A small contrastive image-text model, trained from scratch.
Model: 9.7M parameters, 64-pixel images, encoder arch caformer, encoder norm rmsnorm, encoder activation gelu, encoder patch size [4, 4], encoder depths [2, 4, 2], encoder widths [80, 160, 320], text encoder width 256, text encoder layers 6, text encoder norm layernorm, text encoder activation gelu.
Training: soap at rate 0.0016, 13200 steps, batches of 256.
Data: trained on larger renderings of crowded toy scenes, 22605 training examples, 149.5 epochs.
Rows from block 3 of the image encoder of a small contrastive image-text model, named by matrix and row number. Rows with one number belong to one neuron. Each number is 128 + 32 x the weight over its row's rms, rounded and kept within 0 to 255. All counts start at 0. Numbers have three digits each. After the name is the row's rms in percent of the matrix's.
After each neuron's rows are labels from the 100 images, of 14848, where the neuron reaches its highest value: "strongest on" is what is common among them. Only what is clearly more common there than usual is listed. The data: larger renderings of crowded toy scenes. In brackets: how many of the 100.
# fc1: MLP up (encoder.blocks.3.mlp.fc1.weight, 480x160), inputs 0-79
# fc2: MLP down (encoder.blocks.3.mlp.fc2.weight, 160x480, transposed), outputs 0-79

fc1.106 106:141142128134122125082147132130148119080117143176152109123166108169158122134140170086175105061075097134081189216157137115154161164098142095162084102143144137067189139116119157117137120103112145117096121163176078098110139128130128162161161102
fc2.106 092:143068184123086077186126096126128118132127098134111097148053108059136131097099061165088105171165173131166121162080173109107096129165130132101152139065186123119127095132105112085123194142116123103099108109123160151144153147161130135154142160
strongest on: barrel (29)

fc1.67 095:118145174192098083097120140145124125163154147084161120124160122097059067108136120112120154175147154111181147148119140083100144151145178081090129153152147136158129234098115118160143131128181123113160093112091158128121114142125154174217154139
fc2.67 092:057089102088116177154140108074148140129162162102109082110091134105177155122094113167085125091070181111135106136127125149179148101124110205116090074111065133105118078161152129095129073128152052151049144106152094123145124196149137125085158137
strongest on: red object (72)

fc1.192 106:118130101134124175106151157157113140166079185161188114158126114156126149074124100119123103127153173165107130224127115150107162132104178123115110118174213141164088051103159131104158117132087111071166105124131064139074101063109165138049101099
fc2.192 093:150096122121145163104128112090158127140126103075141111148171086187139146160141146092111128139108096084143112094129140100150128148158105116117097152128156126120123076132155075142138168079133048129104211156121124149040146059099093187123176147
strongest on: house (35)

fc1.445 091:112108157070104113109104067147135099097002091117121056140149125161080177138145111191164051142133089142133147061162111062113142092141122125131108114139107116108162153142121095094165148193162150084084167084185100113148116149118141124160100131
fc2.445 102:086139116166106132135121143144119122213123151142137183180155082099178132119118160140122125139129169128061110158150140152133192081132125138108129116117146124147138153105166150129097066026148141168113128141132108111112112175139111100114120148
strongest on: barrel (29)

fc1.391 100:134148138125113069136202115154117174134112108142123184117177132171097113093106174119146118120102104127131053148120113144165077140144125132064106124157119130194135090121167134130143181131080118117097122131082065109151116158118182136114058166
fc2.391 099:120097113133126136134115180188110127137120131175171095110082163119104152156148071183156123116134135116144155103138101115095129086103191060107166153147186159069130078132151145097122133135122121137120128134112108115125181142123102170138138102
strongest on: red object (72); its colour: red (30)

fc1.154 097:150154189175111112130105143093184111136135117089118133139143132114136142070166138099182101108095103169158153161193126056137123107072150067051090164163165106077079142140114120130096107098153095082086143139102104195172131088085131094111116134
fc2.154 094:129059119101103107117132119111091146126147190148135141149101154138146094174106137121102141103088139162119089167125100142099100127137174204152171180137070126149132121178093125121127080115104155116170082117072061144107134110105143129112113069
strongest on: red object (68); trophy (32)

fc1.393 100:168075167158132167046129141086169126133134124146150150186137171171109135180107078160137102122060042146089104107165093190116122143133091118114135122184080106093143132083070180140122130115110109141144135096090171141092113121088128119138083128
fc2.393 103:076169097149189120100114207121136083144146176105053101108183119108108122121118160084141134090162152117159150053131120142174159083150145166136086154149131147135126112156215118119155175142170075131116058130115115106157090122143132171148162132
strongest on: green object (66)

fc1.27 115:169104081115108144098160179166143104088121135150062149094140072139061106102124065113107110140167129103193146134154164141070094134136135144105104114158147181120109089084134097145105067151095076126138150133109179095089115143078102153099090164
fc2.27 104:143167083082127104054106150130116140147098116170138099163132135128135093140068168150129143143143100123147118099116086167148181109146079122141162110142147116116172176134120104147133194189199151094142069071153081138129136089194165150142126095
strongest on: green object (84); its colour: green (33)

fc1.371 103:150180089095150147147067126186163106088109120154125128096095148084137144149191088091102108137155103134112156073148093122184102082129123160119171092110153098109182126139140134184126150127188108077133088102128136095140112221071126130160118159
fc2.371 100:168105123165094110186141079148129093143071105103170131182182188131141188149148128108109202086117171176073134108155162125129128132161119170140125104138092143138148138111136111134117121125068184075139136131086166183131178141155056177068145138
strongest on: yellow object (62); its colour: yellow (28)

fc1.343 100:197081179146110120149126131112177100135127155110123105132102114127175117073200168146155135146128081130130148182124188099107055122134108119104145179142160083099152131180154143142159083129133130092103076126127105131095138115160109123060094137
fc2.343 100:138129092094120143134116075116107135149069168155106071147105111120095150077160167179082070148143189110138153208106126182152152187157132147082116149121085132065144180142100147106132161139110106145111162118145104102155112170113109127162189050
strongest on: barrel (32)

fc1.443 103:121128147173141135110120144074162123082106116116135096114119092129102090158098149100185128145209137156100137191156117126193159141051123107145094153197175170111149119113131122143133120107139149098104171153112120092151093094146170084118154157
fc2.443 100:166097192202064074114124105175067131110171121120105112075095134117118106132089138144108134074094125099144135135089117126094141106125140075097126079089135139127110135186111139109160143140120101114104127102083083090198170170079070186130100170
strongest on: red object (63)

fc1.91 094:152144082151153129190119127136145154091132136203129060127128095135137133093164123093114130163140083144156094109128118099154188176145118111132143111119174193178164202131134121103160122140172130149126089165069136140141145132083097143166106124
fc2.91 096:115096152140094150098176102143144083070113081158174141105151217160120026128104139099195135134126084129103198121066157129137082102126143123144143157143080172192106148132124100188215104079137119096159177128101166127134100091154147153151121105
strongest on: green object (93); its colour: green (49); pine (41)

fc1.159 096:146129148122088140121135149161116168168108106113124119142124113087103178128148145146086104141125106142106100167170172168117098139081063153109124093184166120117166116148181129096117101126156074103108044065196144121156163109129160091124108159
fc2.159 108:090182125144141148174137157128102140144068143115108093125132134131091107084126129109116100166089118098131143140059127108128133122155166100144035089149139099107123156071170135202066141088204144150130171112135102128129178133105089157133198110
strongest on: house (38); largest object: house (25)

fc1.328 105:168165133092103119085104141169074088137147131113144121143147168137118162126168117099083210093087114121125127167135128137151168141163145165192120158145122155132070217149097133128109075117097071114157157174108153163088104131137163146110063191
fc2.328 104:092084154157140126099133142190139206114178133091180120102160158179168159154124111079192162103102128139079094125151126142169164184125143134151161085113125122089100103062148141113053124173121135094151166088154078071157139169158159098122034130
strongest on: bottle (36)

fc1.31 091:167110144131202059146098127169077208151182161065110101100164133152105165102136112115115172134139144098159107185147081133153131069120141146058117083150130100134120095151139124115112195129127117152158082137126101124058092107084209119115144127
fc2.31 103:143124088156102138138085183171156071090121108164138102151158084223144147154097168155107085169115133177095134129102114097125131133109127107109210162105097144113129164118140117104134131085109144092138140094160117213112174153161099178183190204
strongest on: barrel (40); largest object: barrel (31)

fc1.155 092:167140100142147124115074104167091128135101101107150131148116137118132155126175091150098137133128164119181182179108150150192144111096051130176103168154153130122150166110118118123170086113096147132129124105166124216072122094137180139135127101
fc2.155 094:110131090133158092179152109112161084144134108123127153133051066167116135111119133173126088152151164101120112112094104120108108166144167124141064132119149156090120134175132102094154119151120118135158167137098146143109141125112097150095059116
strongest on: barrel (35)

fc1.240 100:200112154140104094196136092092113097093106097171167140135140136140101142128156041126136159121091080177119156148073097122160141124127141127175106144093106156118126140072139111159106078123135158109113107139159063129154087111094161051130083082
fc2.240 096:133149107164133126103111090126128131105121046135134144143123092110099146101119157033126179122155173121164130078072166149115134120177130158042148072200097162067154117157072110159150130131132105172154118144082142064177123096152121188139153138
strongest on: bottle (32)

fc1.26 109:144076102137163167139083177137102167114097101107126147143181133161134090114135136175107140125139145048107114134151128088128162121127104161096080107162137161111086082150073125137142128108088110102124140073131138111159103121129070133104115114
fc2.26 109:122128093126183122139171131122151152192168136150132102112140124110173091105139119112178147088082103172128128205134098113199173106125153149129067102121104099142127074104197099142107074216138164176088119162117081133141152158120168159095113064
strongest on: bottle (37); lamp (31)

fc1.382 110:109142121138154146107124179205151109166129116168127160146125165072143153158128051159111166066116144157140135113153087107109133180185115152124165133168154158130129128159132127081127120065116140152035142092155126110106117075098164098145133133
fc2.382 095:185110157119089089173121167106084120128092063140113108072149115138143119108153132149140092131216109071143180117115064069129094124128172085145140096081081175113182145119135113121125116080161140092178189138138152125132133109138104118111112166
strongest on: red object (89); its colour: red (31)

fc1.68 106:125116129140171106131074104169131166160148072145103187103170150135075103088097157065140177164175094105086108124102146140102078125104195176096129099202166168119168161105131165151069110103154111108106107116113108050124142091170147099164126116
fc2.68 109:104127072147085089117124117120154142114125157162172132109092154178167083118161088139153140158132179111135120156179095151118138106158089159195160114091139134101072164135103172086135160117125058045111154122156173119166124094110127141165145106
strongest on: house (38)

fc1.398 104:115175144121126162092135136101115097061105146111163096114141154154077099111146108108109113122117085104086130144136095127055113107146115143145120125174090111078112159177129140142092124152066109133157058093087131152047120092157111102108153173
fc2.398 100:164159110133122144100127137174134163141205162124161148110132151138170161134125099085173169157203144157098115136115102103167128157130155127143076137100209132175118143216150102130129144112085170145132157127149190125072063073147204127118068073
strongest on: house (40); largest object: house (34)

fc1.87 091:147130146131157093145086106112126145119136115138179161198138154138083140076124133041084170076146151120119149175086137107091112143135104134091134124112134096187131108098068127109098086104148125113143129126169102114151127101088103146138164062
fc2.87 099:116167063144181177138162115077136191164101095166050220129117106120180117208147180151190102156167174141116122084179178135151136109118162124144120155132150130134146130152112158111190102120143208130137090157083151132089126085121140057169119153
strongest on: yellow object (61)

fc1.464 088:118161098132131162113135096132132116062104106117131081068102199140088134109097099144108093182105167131165143106158116153093109117159105114114109121101082158125112116099137088135126116102107106135185087083092151101112141137097122142079098076
fc2.464 094:148090102111124146117109157103184097090149184088111182196098128165134198118157109047078076129172108149096134106096129105142098143107125133146122113148146099122158120151120137059154139152149177073117130139154109114111147099188139106190142135
strongest on: green object (78); robot (29)

fc1.406 097:084094134103118118069143145142086173118093084153153145152168123097144082154150168095103141099055120128136110170145117127124147107113141103117143130156154117165139134121120123027181148116136060120146149155163090157083123126166107102126072123
fc2.406 101:183122089115085110155116130124133083135128124112106105084105136141108092135113138135149115145174124107109119190138122100077114175117175205204153112137130169109108069202149065143109147149170169140139109110068140126150213195093156115116194110
strongest on: red object (75)

fc1.157 102:123104093197146075112147151188098068167098136137124113096175130128113143167116084142119098113128134125133144197122114184118153149171128052144090103188142108135149168135105091141113095132133153140100065083119152192155148156147152152084116129
fc2.157 100:121109120107158153113136123123110138137168204047198153082142108145156170079090154098147112135166098143127086160132096117205124101127147187052076158128206076075143114172106176116118134150142126127141131108079100168137132104104129135111155119
strongest on: yellow object (75); its colour: yellow (36); house (34)

fc1.447 106:158211117118068057046144155129135127134123112156097128171152097133112105110185088132079150141134122195133096122133123143097155172157132136106133190139123088167166160105132140072150141160142069170153140135117223178093156129150146129160111158
fc2.447 096:113123151128123093141126132104121107093117125089161146112120178157156141161141133187168133125083151152068138164183131128165077102135174122134108099107129107128102109089097085178087074172110169100137134158101055063200067146146164127144104094
strongest on: green object (57); flower (31)

fc1.388 106:173119161104130099143161123162183130108110069135123183147124150126119103137139070148096137084093095144078108148061098102212177124093151097161099160155134144146122140093162195134112148148164108175185164146132156115097153139107225104156129151
fc2.388 096:147158127157194089162128099088114147120140177112132054123142163180133154168164162112111119098136077148170165136128136090091151122129107101080139143056102170086162075100119110094117094129108102159145115130101181125125082132131157170126107144
strongest on: bottle (39)

fc1.45 089:107163146137108137102143082141149113151057107162149167140108205119060133119155124163122101169151068086109172111111128115170161126162124130085130085138144148092134169150156119094157080154153162132161152155119160109113102069119078140154127131
fc2.45 105:159129163107164155120131169157110161082099195153099101114124158124131109122142135109120126103146113138106130126143144178125148127100118053161155150152148116144116158093131165095127105054121145075172125126119106135130194153048149049103114139
strongest on: barrel (30); its colour: pink (25)

fc1.186 093:130161080138154140068183132142102157079091114117171132102106113150107075127071167164081120129088058092160055143143076120152075164120123095118181113147152147129138113132155123089183119137162140129103143163131101121098113158171139106140133143
fc2.186 091:151174177140090108171189148163133118175128125099143095121151123164166094171159125135123114077166154103133083096149150065127118124112169052088112130153043142080126141131086161154109138130181163077152112134085168168120164138161137132133141163
strongest on: red object (96); light from behind the camera (51); its colour: red (26)

fc1.450 092:167116161123177110131124118147087110137182112114203118119134137173151114096169091154145137123155101125145146179097150111154105069120164106094097123072152124106124120024154114106152109117102093099135140159080069092154161104102140117094062182
fc2.450 098:104110186137131099116123164097138129059130164092135128136143104163138138115166135118093120152123066100130133070094092106082083158111091106119148085185126136132096118155156160153142146145165209158184223139101180144142045165114075154174136106
strongest on: bottle (61)